{"hidden_act": "silu", "blocks_per_level": 1, "optimizer": "adamw", "beta2": 0.98, "final_lr_fraction": 0.05}
Rows from block 2, named by matrix and row number. Rows with one number belong to one channel. Each number is 128 + 32 x the weight over the matrix's rms, rounded and kept within 0 to 255. All counts start at 0.
# convs0: first 3x3 conv (model.mid.0.convs.0.weight, 288x288x3x3), inputs 48-55, a 3x3 kernel for each
# convs1: second 3x3 conv (model.mid.0.convs.1.weight, 288x288x3x3, transposed), outputs 48-55, a 3x3 kernel for each
convs0.95 [126 115 104 132 113 134 125 121 143 169 206 160 191 163 168 196 146 181 126 131 138 144 115 119 136 146 122 103 168 107  76 125 116  99 114  93 139 121  69 112  93 168 158  77 123 150 162 143 112 179 135 156 174 149 182 147 140 166 166 147 155 133 155 172 159 109 143 149 132 151 159 140]
convs0.96 [118 155 127 118 118 126 127 116 112  78  83  65  62  75 115  94 154  52 123 158 120 125 111 135 156 148 135 108 161 112 163 159 119 103  48 114 108 161 147 179  94 164  87 175 147 145 151 119 113 106 133 120 153 145 115 154 131 134  94 111 130 129  88  93 101 141 104 129 125 108 113  80]
convs0.97 [131 125 115 150 134 115 123 140 138 204 115 167 144 177 142 188 184 197 137 127 112 102 105 108  95 114 114 166 135 142  81 184  56  85 192  13 253 196 255 227 155 255 218 196 254 123 128 124 162  78 121 158 129 148 149 130 127 147 142 106 136 142 147 172 146 114 152 178 143 158 126 127]
convs0.98 [169 176 176 123 144 140 119 122 131  55  99  67  73  67  99  40  55  84 126 120 126 130 119 114  93 119 152 177 121 188 112 133 182 132 101 129 243 204 192 210 180 188 196 163 199 119 136 112 145 109  89 130 103 107 173 142 151 125  98 138 141 115 116 121 124 121 144 141 161 120 141 148]
convs0.99 [122 117 148  75 102 154 170 135 134 124 117 133  97 106 103 128 115  94 137 147 121  91 132 136 161 113 102 158 139 185 144 147 179 131 146 149 125  78 124 111 119 135 159 150 115 153 139 130 127 126 138 149 133 139 102 130 101 138 127  81 112 106 107 154 133 131 161 155 103 169 165 151]
convs0.100 [140 142 125 120 110 135 117  95 131 110  99 101 104  78 117 103  92 103 124 124 131 149 132 105 134  97  77 151 162 142 186 132 139 151 118 135 132 144 120 138 170 166  88 151 123 144 158 149 141 112 120 116  67 101 147 138 182 165 121 183 163 157 187 146 107 125 159  75  94 138  69 112]
convs0.101 [148  98 114 130 121 130 118 140 120 177 181 191 155 151 115 252 155 186 128 124 180 154 145 152 145 106 183 128 145 136 110  92 128 115 143 121 112 132 149 113 113 133 137 117 141 163 176 145 164 125 227 128 218 172 122 124 129 154 116 115 137  81 149 159 175 136 156 156  93 140 113 129]
convs0.102 [112 107  93 122  99 106 135 132 135 142 116 144 136 116 126 150 138 146 116 131 114 137 140 129 131 124 146 154 166 151 130 128 145 144 149 155 133 118 136 130 118 132 119 134 118 142 150 135 139 130 132 149 119 143 143 114 104 143 105  94 146 120 100 174 159 129 160 125  92 148 123 128]
convs0.103 [114 120 135 122 115 110 140  99 151  91 150  89 158 124 115  66 105 134 155 132 137 132 140 145 118 148 138 131 142 127 174 143 180 200 202 199 168 186 210 187 190 221 168 176 244  77  73  71  93  69 113 115 128 142 121 110 142 115 113 128 136 101 124  99  91 127 105  91  93 132 114 123]
convs0.104 [152 131  86 144 140 123 128  92 137 132 127 127 110 116 103  93 148 151 125 144 124 173 119 108 126  73 142 140 199 136 125 151 190 173 201 200  72 115 130 122 101 131 120 150 133 147 152 131 103 141  98 145  87 133  96 134 126 133 124 166 112 101 115  93 126 134 103 149 145  98 139 123]
convs0.105 [181 162 111 112 147 142 166 138 144  10  89  61 110  68  90  33 121  92 130 139 133  85 137 134  75 133 134 119  74  81 122  83 109 144 139  98 144 167 172 157 133 176 174 165 161 143 133 112 141 117  88 112 147 109 135 152 128 153 160 150 138 140  95 132 111 151 165 111 122 171 133 138]
convs0.106 [191 132  91  84  79  92 158 125 131 143 198 170 187 155 130 138 129 144 143  80 130 156 112 123 140 147   7 121  88 148 169 129 130 120 157 151 128 127 128 126 139 115 137 100 142  92 167 188 101 138 155 191 180 183 149 141 119 107 165 186 125 158 156 103  90 119 120 152  83  99 156  85]
convs0.107 [129 123 153 153 130 119 134 128 114 144 147 167 154 174 148 125 143 173 118 116 104 128 125 107 144 133 120 127 101 147 100 162 109 122  92 117 119 100 152  56 123 132  90 112  90 131 172 171 120  98 143 154 157 140 116 104  91  95 113 100 119  69 108 162 134 134 134  74 141  93  91 132]
convs0.108 [133 146 151 105  91 132 144 130 156 139 143 122 122 148 147 143 147 156  81 121 112  98 129 135 155 140  89 131 141 121 123 122 145 142 142 130 127 127 122 114 102  97 110 121 110 126 103 105 159 192 129 202 129 115 192 116 136 185 148 141 235 176 223 115 106 131 175 165 163 192 176 163]
convs0.109 [107 140 114 111 125 135 134 120 116 140 169 145 160  96 145 128 187 143  99 131 118 137 131 152 124 113 151 156  56 193 180 108 113  64 163 175  79 100  90  75  98  90  60  63 110 151  96  96 129  96 127 141 107  90 136 139  99 135  98 120 107 126 121  98  96 140 103  51 143  99  87 152]
convs0.110 [121 115 114 117 127 140 146 124 128 133 117 141 154 147 145 189 177 142 156 129 128 136 114 119 125 120 148  82 107 168 187 168 145 134   0 116 110 147 149 134 170 157 146 126 108 139 116 145 126  87 124 168 173 183 105 147  96  98 117 108 110 137 114  96  92 112 121 133 123 113 117 121]
convs0.111 [124 120 136 128 100 122 132 109 142  57 158 142 150 100 179  81 183 135 132 125 136 137 135 103  93 149 151 152 146 144 131 130 155 110 132 163 129 121 124 109 170  91 128  55  95 143 175 123 161 139 114 159 136 137 140 138 146 141 117 125 158 143 131 139 133 144 149 172 164 177 158 172]
convs0.112 [111 110 148 110 148 133 107 121 146 138 139 106 152 141 137 142 183 121 114  96 142 136 118 136 144 122 113  93 131 104 142 145 136 109 119 152 176 193 163 135  59  78  39  89 192 162 131  78 141  64 142  95 112 125 126 137 108 143 123 100 133  92 108 116 134 117 136  67 123 122  73 113]
convs0.113 [ 97 127 145 143 141 156 170 156 149 114  84 129 148  88 168 128 172 113 120 133 146 130 129 150 151 121 154 138 125 115 134 143 158 100 119 132 106 114 127  89 153 104  81 140 116 147 154 149 111 159 127 125  96 118  69  92  99  98  82  96  71  67  62 100 101  95 100 153 131  92 119 150]
convs0.114 [148 129 130 125 129 112 124 128 134  13  72  56  56  91  93  73  47  67 110 135 118 107 120 120 137 143 122 155 169 183 138 214 148 214 143 142  40  80  79  60  41  53  77 114  44 107 151 163 106 124 139 163 173 197 137 120 113 132  83 112 115 109 145 183 148 145 137 117 143 130 134  86]
convs0.115 [146 147 123 129 133 117 131 110 104 149 108 141 132 119 170 126 167 127 102 130  95 123 152 129 119 108 154 149 102 112  60 163 190 132 174 111 133 129 117 130 119  77  96  74  80 149 155 153 135  73 103 131  90 134 121 131 111 140  71 129 112 135 105 141 141 114 133 142 145 165 149 151]
convs0.116 [107 115 106 118 100 112 117 110 137 152 117 130 154 138 145 152 143 134 117  92 117 131 123 138 136 114 166 149 152 153 117 129 151 126 135 136 121 124 146 111 100  99 143 158 154 147 149 101 147 118 135 159 102 149 128  99  98 131  91 103 148 107 110 174 148 125 152 135 110 139 105 139]
convs0.117 [113 104  87 108 103 146 163 150 163 132 125 148 130 120 146 143 139 150 111 127 126 154 134 117 126 108 109 152 164 148 117  89 116 147 135 139 121 101 104 130 104 109  90 104 103 138 114 142 134 127 134 125 121 126 137  89 109 111 105 133 127 108 105 146 136 104 144 130 118 147 130 106]
convs0.118 [122   0  64 163  93 117 173  87 174 120 130 112  98 124 126 133  93 124 120  82 108  95 135 139 111  20  92 101 112  95 105  87 113 143 136  74 143 147 189 157 132 148 168 113 131  48 112  91 112 134 153 100 179 120  84  79  81 119  93 141 140 123 134 130 130 117  71 139 166 117 108  97]
convs0.119 [129 124 124 137 116 152 139 121 111 134 100 120 106 137  98  96 115 118 128 133 116 133 119 122 121 133 104 159 172 158 157 151 152 140 144 179 102 132 119 159 165 135  92 137 113 158 170 131 136 129 123 151 107 107 147 116 138 150 123 148 148 127 170 152 115 135 153 124  98 150 125 150]
convs0.120 [121 153 141 123 134 137  91 120 115  94  85 155  37  92 116  88 136  62 143 106 114 134 127 133 131 105 125 174 173 161 136 100 141 157 138 132  64 153 151 144  54 104   0   0  28 115  83 121  78  67  85 106  74  98 122  98 103 133  92 103 169 104 115 138 104 143 116  81 142 148 127 108]
convs0.121 [ 96 122 162 131 120 121 107 120 127 165  91 154 140 113  66 127 141 115 140 135 133 140  76 110 134 101 166  92 112  89 116  86 129 105 104 120 160 126  59 166 149 129  94  64 105 141 177 100 203 124 192 144 188 228 133 137 167 137 101 188 157 169 180 120 101 147 120 160 134 132 104 130]
convs0.122 [102 141 101 110 147 124 138 148 146 139 164 120 161 130 138 154 137 157 138 147 129 150 128 144 137 110  68 124 134 130 133 107 114  81  79 124 111 125 113 117 141 125 124 135 123 117 133  57 123 100  40  63  47  21  11  35  41   0  55  41  14  29  43 124 166 172 154 155 198 164 132 139]
convs0.123 [  0   0   0  86 107 128  81 139  65 117 123 152 152 115 107 133  97 164 122 127 131 122  97 255  67  88  53 130  76  91 119 118 133 110 106 131 134 137 157 128 129 145 134 108 141  88 121  92  84 106 149 149 122 163 129 149 106 170 158 114 123 121 137 153 138  47 131 149 137  24  94 129]
convs0.124 [160   0  40 110  82 159 128 135 174 129 156 120 134 113 126 131 134  92 146  97  93 140 120   0 146 151 187 107 135 162 132 141 139 142 126 128 153 109 105 114 120 123 124 138 106  83  87 121 117  79 124 114 130 132 146 199 152 145 136 125  97 110 109  81 154 143  67 130  45  90 129  79]
convs0.125 [  0  47 166  66 158 121  97 150 100 152 107 169 141 159 157 109 122 157 113 129  65  95 172  79  70 195 124 114 118  87 137 142  86 146 132 121  83  92 110  79 133 133 111  92 101 119 156  79 116 151  71 100 166 109  81 124 115 148  52 123  77 140  69 118  95 159 147  96 105 130 121 160]
convs0.126 [119 137 127 131 127  96 113 137 130 152 136 131 125 107 119 115 110 116 119 138  72 151 157 149 119 130 130 133 154 162 103 152 136 158  89 121 115 100 122  93 127 108  87 140  72 138 125 125 124 132 106 118 112 140  99 121 127 130 117 135 128 124 123 133 139 129 128 182 153 147 150 136]
convs0.127 [ 47  75  35 154 142 165 127 110 117 150 138 125 135 137 128 133 138 112 130 128 100 136 113  25 134  59  45 127 155 151 108 134 152 148 142 148 141 123 128 120 113 113 142 141 152 137 144 122 124 129 111 116  90 140 152 155 141 189 150 114 142  94  97 116 108 181 137 132 174 155 132 140]
convs0.128 [159 186 128 137 118 100 134 121  66 114 108 121  99 127 138 126 101 144  83 118 118 127  87  81 167 157 113 162 161 159 149 129 158 132 116 129  97 102 134 139 125 133 117 140 135 142 110 107 138  99  55 149  60  69 212 147 138 203 136 122 204 145 169 120 132 107 137 134 101 128 138 136]
convs0.129 [128 129 129 115 124 116 138 147 143 102 145 149 111 130 148 130 156  80 146 155 119 140 137 129 117  82 119 144 176 123 113 140 116 122 151 146 116 116 106 150 130 130  87  98 123 178 174 113 186 173 148 144 134  49 147 157 151 135 168 145 149 146 153 145 137  82 167 154  95 150 170 163]
convs0.130 [121 135 131 140 143 135 125 103 116 226 212 170 140 172 245 237 222 189 146 119 117 133 104 104 127 139 169 133 108 125 167 130 166 107 184 140  99 113 110 118 109  89 114 125  97 169 138 137 140 157 130 154 145 208 105 117  95 105 113 127 123  80 121 133 144 108 154 152  92 115 125 106]
convs0.131 [ 93 165 155 102 139 145 118 130 110 150 153 167 166 139 142 109 106 156 117 124  96 120  64  65 158  86 118 159 122 166  90 139 118 156 103 174 103 114 103  77 112 102 138 119 125 116  93 132 185 118 155 165 182 222 139 143 134 144 149 138 134 106 133 141 139 129 123 104 114 121 124 115]
convs0.132 [106 149 196 147 140 101 104 103 137 131 135 180 130 164  77 175 161 176 129 102  82  83 162 141 123 184 175 133  98 131 127 107  68 118 156 162 108  91  80 133 127  87 141 182  66 116  72 116 165 130 136 136 129 119 111 140 127 114 141 141  87 126 139 155 140 149 125 176 168 110 139 115]
convs0.133 [ 85  51 108 118 166  96 104 175  99  94 128 140 112 111 153 124 144 139 166 128 136 131 128 173 107 107 120 105 106 124 142 105  99 114 102  93 124 124 170 125 117 145 147 143 156 112 104  86 137 129  96 103  74  42  92 110 140  97 117 134 137 122 179 126  64 116  91 115 159  97 132 131]
convs0.134 [120 147 130 128 109 111 133 118 146  82 170 115  99 133 133 147 126 153 149 121 142 118 116 135 124 126 117 163 135 120 131 187 122 133 121 135 148  95 120 117  59 164 113 139  89 121 148 117 129 126 184 136 109 114 164 147 165 136 121 153 156 154 190 124 164 149 125 169 141 178 136 148]
convs0.135 [158 168 160 114 116 123 109 138 115  70 109 111 103 146 130 101 114 103 138  97 122 162 129 106 181  99 100 103 117 145 139  47 138 135  28 134 221 162 172 150 113 155 124 126 108 126 133 104 144 109  91 135 139  74 143 161 153 139 164 174 151 183 159 157  79  91 135  77  87 109  64  90]
convs0.136 [ 97 119  88 121 108  87 119 130 123 153  73 205  30 184  79 131  97 166 137 145 136 136 127 128 136 136 123 141 120 153 131  74 132 154 125 143 128 122 117 107 144  81 103 120  93 140 104  87 122 131 110 109 143 175 104 106 109 114 154 174 123 131 147 149 124 135 111 116 133  90  88 122]
convs0.137 [141 152 136 137 128 127 126 112 107 136 158  99 137 167 160 133 123 101 118 127  93 110 128 108 115 128 117 165 153 210 139 157 198 194 169 115 177 175 187 119  87  96 126  72  85 112 125 148 125 109 138 132  72 103 125 112 134 128 116 142 108 121 104 100 110  99  88 158 117 120 146 111]
convs0.138 [115 121 132 135 124 133 126 115 119 167 131 106 149 151 116 172 168 134  84 101 127 121 115 113 112 136 134 154 155 174 118 203 137 147 156  86 112  62  78  36  77 127  55 108 115 175 167 123 164 125 135 159  81 117 129 115  91 105 106 142 126 131 138 139 146 108 154 145 145 137 157 143]
convs0.139 [100 167 209 127  67  70 146 153  98 140 133 112 122 115 133 199 119 126 143 137 131 103 120 135 115  94 184 156 145 172 138 116 148 128 132 114 116  93 121 130 146 137 143 127 129 165 104 128 115 126 140 124 113 169 108  75 106 134 109  96 119 100  93 167 141 137 163 137 107 175 143 134]
convs0.140 [154 173 143 127 148 130  95 116 132 156 171 133 121 102 156  97  97 136 120 115 110  98 141 117 112 147 153 162 108 170  14  46 149 138 142  74 119 124 113 187 110 109 121 134 144  97  63  88 160 104  84  88  50  83 144 125 115 120 120 141 119 124 123 104 113 130 135 100 102  60 105 130]
convs0.141 [132 113 120 162 162 132 146 135  99  85  68 108  87  33  65  66  56  38 160 112 126 144 101 103 135 107 102 169 179 154 157 140 163 157 169 158  96  93  97  86  82 101  85  95  88  97  53  86  99  90 150 134 118 139 154 110 139 126 128 135 133 123 152 176 166 173 190 183 135 177 136 118]
convs1.95 [ 91 159 119 153 131 113  97 108 118 153  85 148  51 123 145 111 135 134 173 159 129 174 130 145 176 142 163  76 117 130 135 125 120 116  73 102 112 231  64 147 187 120 198 113 185 165 101 149 117 100 125 167 101 158 135 131 132 113 115 124  95  89 103 180 124 105 200 119 122 202 137 102]
convs1.96 [ 91 112 104 147 123 114  84 108 117  44 115 179 152  51  91 126 150  84 142 114 133 154 143 128 173 133 166 111  53  54 141 185 107  11 101 137  81  97  76 105  44 110  75 105 148 110 124 138 124  79 144 110 131 144 116 151 150  95 114 166 113 167 152 117 133 115 145 141  85 149 125 102]
convs1.97 [128 150  74 143 183 134 115 132  48  51  75 211 169 143  33 114  86 198  91  87 126 108 108 147 115 136 147 187  88 103 140 163 108 119 173  65 118  60 131  79  92 110  38  94  81 114 129 138 149 136 146 168 149 121 106 123 143  69 113 155  88 135 117 133 132 104 117 144 105 175 169 101]
convs1.98 [169 160 139 108 135 109 134 123  74  71  75  62  60 119 101  83   7  41 161 170 176 166 145 136 189 141 159 128 129 178  73  61 143  91  94 106   0   0   2  13  80  33 112 125  34 144  80 158 104 120 122 108 120 123  90  98 126 102 113 133 118 139 154 100 101  84 119 113 133 136 114 132]
convs1.99 [131 107 110 111 122 127 118 141 131 139 132 116 132 122 126 128 137 137 156 130 128 131 164 145 158 145 131 128 111 140 126 138 150 116 125 148 124 114 122 131 112 131 135 139 146 117 119 103 115 126 112 122 106 134 142 136 140 118 121 130 132 111 119 113 118 115 136 113  92 118 106 101]
convs1.100 [141 144 152 119 123 119 117  92  91 121 135 129 128 154 130 168 122 130 132 157 140 115 132 133 147 161 140 105 118 113 122 112 112 100  86 101 127 102 108  75  59  84 108  68  86 158 141  96 129 118  58  77  62   0 122 156 140 121 139 146 123 143 140 186 139 102 193 146  99 159 126  95]
convs1.101 [105 141 120 114 125 132  86 117 144   0 137  54 125  69 105  18  99 101  77  76  85 122  64 126  63 139 130 115 159 196 142 157 182 182 136 124  66  52  95 125 122  75 137  72 127  85 116  90 123  81 103 141 107  84 118 116 100 140 100  96 119 141 126  79 147 132 110 164 152  71  93 167]
convs1.102 [141 140 133 133 144 131 133 141 133 141 129 129 140 132 133  96 135 115 133 152 135 113 136 121 137 129 136 110 126 111 118 123 114 110 130 112 135 121 116 115 115 123 131 136 132 135 118 105 118 112 109 132 130 140 126 119 122 131 106 125 131 122 129 138 135 140 137 132 121 133 115 124]
convs1.103 [101  98 107 123 109 118 197 185 159  97 181 159 116 133 147 138 135 129 134 138 182 125 115 161 167 173 188 112  91 111  57  45  77 146 134 166  71  77  10  45  75   4   0   0   0  80 116 146 106 136 168 176 175 219 142 141 140 131 137 133 116 127 106 122 114 137 126 124 133 146 140 144]
convs1.104 [ 99  94 162 124  99 147 144 120 137  95 138 163 166 172 130  78 139 120  87 131  84 106 121 136 103 107 119 128 100 140  81 100 150 125 113 167 102 181  89 106 198 126 122 140  81 139 168 154 127 113 123  91  98 119 139 150 110 150 153 135 114 136  98 137 136 141 115 123 107  95 135 154]
convs1.105 [155 171 104  99 110  93 131 119  65  76 165  81  47 103 162 114  49  53 100 133 136 148 144 139 181 182 158 178 167 179 141 136 141 176 195 160  35  50  42   6  71  73  12  53  17 163 152 161 133 143 114 133 123 117 124 101 126 105 127 118 154 154 151 148 150 119 144 136 117 176 151 110]
convs1.106 [111 135 154 104 157 117 124 107 145 159 136 123  80 141 110  90 102 131 149 141 128 128 139 167 133 185 138  99 141 168  93 160  91 102 145 149 100 139 128 146 150 116 134 124 146 134 148 131 113 167 149 109 117 122 152 142 147 144 114 148 161 159 140  26  91 114 156 157  94  44  89 176]
convs1.107 [115 124 109 133 147 221 109 144 177 136  83 158  94 168  53 124 113 146  62  98  78  72  93  83  69  97 101 123 128 104 154 115 107 168 143 118 193 158 186 178 122 185 210 166 217  87  90 106 103 117 159 158 189 198 141 134 115 132 128 114 125 121 120  94 108 132  94 156 159 156 155 187]
convs1.108 [179 178 196 156 127 167 173 161 172 147 133 114 107 128 117 148 115 138 107 114  91  82  87 110 127  94  99 133 137 112 137 147 103 140 153 154 135 139 121 117 125 150 138 128 140 114 126 130  94 112 149 134 156 170  57 106  98  68 112  95  15  44   8 151 126 131 110 101 138 145 137 147]
convs1.109 [125 188 198 132 120 107 154 138 139  45 151 122 171 104  63  77 108 141 152 160 117 132 108 121 145 152 147 225 241 149  35 190 240 209  99 255 126 132  84  75 128 104 132 108  89  94 111  93 131 193 137 147 163 202 126 141 129 169 128 123 136 128  76 113 108  97  98 109 111  67  73  63]
convs1.110 [100 123 127 153 131 118 117 114  90 125  61 219 127 145 107 158 144 136 141 130 148 148 127  94 193 125 154 121  22  31 150 189  58  16 100 191 122 121 135  92 144 115 102 113 110 141 102 157 154 135 171 168 176 225 122 159 170  99 136 162 157 158 119  94  59  40 146 110  93 139 144  91]
convs1.111 [152 131 161 172 159 142 133 134 161  74 150 123  71 119 131  81  87 113 128 131  92 135 119  86 136  98  77  85 134 130 102 177 110  73  98  85  98 106  82 132 120  89  61  78  69 110 108 191  94 140 184 120 168 169 142 131 181 143 150 154 136 139 120 190 175 183 154 153 136 121 144 126]
convs1.112 [ 98 106 126 142 112 130 141 117 105 134 113 175 163 153 124 122 188 168 117  94 116 118 112 125 139 138 151 111 154 108  44 131 100  63  97 108  67  73 129  76 133 184  57 120 165 126 146 152 151  80 229 135 183 181 128 122 133 136  83 137  96 133  79 141 144 131 155 139  84 118 155 141]
convs1.113 [148 130  78 146 137  42 112 170 100 145 146 132 159 141 177 173 181 137 114 117  99 127 195 161 145 153 159 162 154 140 145 157 126 164 141 143 151 153 153 156 136 126 135 140 107 198 171 171 211 160 122 180 125  82 125 104 165 139 101 118 170 164 143 146 111 130 188 134 111 174 132  97]
convs1.114 [ 81 114 107  74 179 113  88 166 139 105  57 111  40 151  62 130  76  54 128  89 137 101 106 103 195 161 137 150 117  89 106  71  63  43 103 120 183 148 191 148 146 200 168 176 212  87  58 116  65 124 165 148 187 198 114  85 114  99 110 118 143 139  99  90 112 128 125 143 163 137 162 196]
convs1.115 [ 88 151  98 148 122 144 120 112 152 143 120 141 105 133 109 105 127 107  99 109  94 151 126  65 124  92 118  63 158  77  80 163  94  88  84  93 118  82 164 141 120 146  83 127  81  81 110 114  99  87  94  66  91  82 138 143 146 121 178 128 122 140 104 113 155 169 142 138 105 120 124 132]
convs1.116 [132 141 134 131 132 127 105 129 139 162 123 148 142 141 124 110 135 140 116 142 132 121 139 117 114 136 131 129 131 137 143 134 127 123 125 124 128 122 150 140 132 145 121 132 123 136 118 109 110 114 107 115 109 141 138 125 116 134 123 129 134 132 131 145 111 146 140 112 119 102  91  90]
convs1.117 [149 130 130 142 152 145 146 147 130 141 111 112 109 139 116 103 136 104 149 152 143 118 126 109 133 106 125 106 113 121 110 125 119 121 124 106 142 133 130 125 139 135 153 153 131 143 124 136 142 112 121 140 129 115 124 119 118 143 114 109 133 111 107 131 142 159 145 139 133 124 102 107]
convs1.118 [121 127 102 131 131  85  86 134  83 140 123 112 116 139 107 180 112 165 143 137 102 102 129 130 124  85 112 158 104 135 120 143 130 117 123 108 133 128 101 132  71 110 128  56 112 149 124 137 123 128 116 141 123 109 164 143 178 159 150 129 104 125 121 142 110 134 131 191  94 113  77 185]
convs1.119 [119 119 120  97 123 109 110  87 116 113 119  98 114 135 121 136 140 107 148 152 131 149 105 146 179 130 124 121 137  99 117 135 120 139 124 111 128 187 122 204  77 184 189 159 156 121  90  64  91  64  17  88  31   0 178 167 135 149 129 142 149 136 136 176 129  98 178 147  86 166 111  91]
convs1.120 [148 119 147 141 150 198 139 143 148  40 137 129 146 137  67 170  99 153 111 101 135 135 162 134 120 145 147 170 193 153 212 195 166 194 177 198 197 230 202 137 142 167 112 126 152 140 147 151 201 144 194 160 122 136 134 147 115 157 146 149 121 122 145  97  97 121 111 125 150 104  84 151]
convs1.121 [157 167 105 116 137 146 119 114  69 106 132 114 143 154  85  99 131 116 115 127 104  85  97  89 127 147 116 150 133 132 109 128 145 141 105 110  85 125 122 106  53 106 133 152 129 123 108  73 111  66  57 141 102  29 117 118 104 120 109 113 135 120  82 191 131  65 165 186 117 187 133  95]
convs1.122 [ 79  84  59  74  93  61  92  98  92 130 153  93 150 149 124 140 108 109 111 153 147 117 148 156 132 118 136 130 139 128 118 125 129 133 146 160 117 115 145 121 102 143 147 132 148 213 162 144 149 108  90 120 102  68 234 199 220 205 174 204 217 214 235 148 137 136 131 129 135 149 119 145]
convs1.123 [127 126 110 122 114 124 159 127 123 183 115 118 128 201 137 156  86 173 136 124  96 190 164 155 165 127 121 141 126 124 120 157 131 137 148 135 153 110 145 157 138 151 103 150 129 110 102 106 144 147 142 107 121 119 118 162 124  97 110 144  98  77  95 125  19  93 137 149 141  94 255 223]
convs1.124 [162 102  91 122 129 121 126 136 129 106  99 127  47  91 122   0  90 118 151 108 184 119  99 128 112 129  84 157 129  98 139 103 113 140 153 143 127 127 144 125 143 152 148 154 118 101 108  97 115 123  98 121 143 115 157 122 108 130 150 163 105 116 152  35  90  99  96  76 107 255 255  24]
convs1.125 [103 105 146 159 112 147 124 116 131 138 146 141 150 137  59 136 153 142 159 179 138 147 136  80  90 111 110 131 134 137 150 147 131 108 164 151 111  87 130  59  65 142  80 109 149 103  94 126 121 134 170 171 170 183 121 155 175 119 157 138 187 124 149  90 117  73 108  95 179 144 174 113]
convs1.126 [141  86 115 107 155  98 126 125 120  91 185 104 175 121 172 130 150 139 116 154  94 120 113 120 132 129 163 113  78 113 140 148 130 115 200 133 112  96 104 123  72  94 121 102  42 184 165 223 184 122 150 194 161 200 144 116 133 110 120 126 103 122 157 150 109  92 156 123  95 171 119  72]
convs1.127 [ 83 101  77  91 129 120 141 152 152 134 146 136 108 142 142 144 123 142 147 160 171 134  78  92 112 107 114 128 136 118 128 141 140 116 131 126 129 120 138  90  78 119  77  99 123 147 127 137 120 137 148 132 134 139 112  95 103 112 102 100 110  87 100 134  72  98 145 115 145  93  72 116]
convs1.128 [195 170 193 170 158 136 163 148 173 124 166 123 130 139 160 151 115 127  93 132 153 106 117 123 107 107 110 152 124 122 144 145 114 104 136 116 103 122 147 103 121 145 105 104 146 128 131 121 117 144 136 120 150 163  55  81 102  80 128 120  28  78  44 124 118 125 119  89 107 131 117 104]
convs1.129 [134 167 118 146 185 136 110 166 173 192  97 101  89 163 177 195 142 156 167 154 132 146 150 143 154 158 147 175 151 139 129 167 150 155 124 177 165 128 100  85 164  88 130 142  88 154  94 116 127  99  84 130  86  60 104 123 102 113 116  62 138 142 143 160 111  84 175 162 108 113 103  83]
convs1.130 [120 150 131 107 116 120  75 104  90 145 130  51  31 139 150 218  50 176 190 159 116 163 117 145 215 127 146 150 101  35  35 145 125 138  43  80 151 135 126 152 144 148 101 129 129 137  93 111 119 133 118 113 166 130 121 137 148 143 110 144 125 148 125 150  82 143 136  96 123 128 131  77]
convs1.131 [138  96 122 113 123  93 120 113 111 186 105 120 101  95  89 125 135 121 141 125 122 125 132  99 133 119 137 172 142  93 187 148 162 150 164 200 124  76 112  99 125 103 112  93 115 105 112 108 108 137 128 136  78  84 142 149 140 116 136 132 122 102 117 127  97 129 116 152  92  91 121  96]
convs1.132 [125 126  84  71 156 117 110 140 112  96  79 142 134 120 110 108  85 108 140 142 116 114 118 144 106 148 159  79 108 105  94 114 128  84  85  65 162 115 142 176 146 127 174 158 150 138 141 154 115  91 108 139 100  94 118 130 144  94 124 151 105 111 123 126 101 118 133 152 129 116 140 139]
convs1.133 [160 120 173 171 109 176 195 170 183 186 170 134 110 155 177 143 148 123 172 147 126 128 129 121 172 129 169 131 149 143 132 124 122 106 108 109  88 105 139 158 157 156 152 145 173 153 132 176 137 122 156 183 148 173  63  77  66 123 114  91  87  85  49 103 109  94 115 158 169 160 142 232]
convs1.134 [157 125 101 157 196 166 134 112 115 123 143 109  76 132 153 127 119 135 135 140  89 147 121 142 107 114 186 105 122 113 107 171  82 105 112 118 122 178  54 191 128 168 179 126 181 183 156 185 123 108 139 139 128 138 152 123 120  91  83 137  82  85 148 168 130  79 192 146  80 170 155 118]
convs1.135 [116 118  87 139 145 123 168 164 160  89  95  96  91 118 117  95  91  68 172 158 173  95 109 137 130 115 108 104  91 162 158  83 128 187 117 123 114 122 108  99  94 110  89 101 102 111 111  98 102 142 133 105 159 135 116 139 131 124 123 131 119 123 129 106 139 166 105 104 154 120 123 154]
convs1.136 [161 184 156 137 150 101 145 176 109 117  82 115  68  98  83 107  97 112 154 152 138 112 139 106 149 124 143 163 152 100 136 181 128 105 173 176 128 159 112  75 168 131 139 131 198 137  96 114 175 158 135 169 160 180 151  93 136 138 131 109  91 112 119 159 138 193  88 103 120  89 126 146]
convs1.137 [110 100 122  90 116  97 153 151 170 121 108  73 118 147 128 135 141 136 166 147 128 141 148 137 151 140 165 176  62 103  46   0 106 123  91 146  53  90  48  88 150  96  85 120  89  66  89  82  74 143 103  95 111 131 119 131 148 117 107 117 143 123 119 139 156 179 122 147 177 115 134 151]
convs1.138 [120 135 127 103 142 140 130 162 106  88 148 118 130 160 110 214  71 222 133 152 154 145 165 182 142 170 157 168  94  82 139 152  80 156 131 143 119 132 146 110 167 184 113 159 157 172 134  89 134 118  88 150 121  19 115  75 115 146 128 151 135 150 132 155 132 118 153 105 114 134 128 132]
convs1.139 [142 113 131 125 142 105 134 134 146 117 153  87  94 110 117 100 127 136 149 122 125 155 136 100 138 132 123 147 139 145 114 138 138 129 111 145 134 144 115 125 107  84 145 134 142  96 114 129  89  97 125 108 120 129 131 119 124 120 109 115 107 108 111 157 134 128 124 152 159  92  69 114]
convs1.140 [117 143 136 130 109 168  79 147 167  81 132 191 124 168  57 124  88 155 129  91 125 160 118 138 151 184 144 134 142 197 179 122 184 152 165  95 157 134 158 160 164 129 168 175 150 157 167 159 188  77 104 201 158 241  91 141  82 179 163 161 148 115 120 132 129  90 134 115 109 112 133 103]
convs1.141 [104 100  91 139 138 111 141  97 137 167 100 122 111 173 138  77 147 140 121 164 170 112 137 156 117 115 136 114  93 123  99  91 101 121  56  95 129 145 112 171 107 181 150 171 136 114 124 137  95 112 136 106 122 106 127 118 158  97  76 135 147 132 142 117 107 121 123 119 131 130  97 115]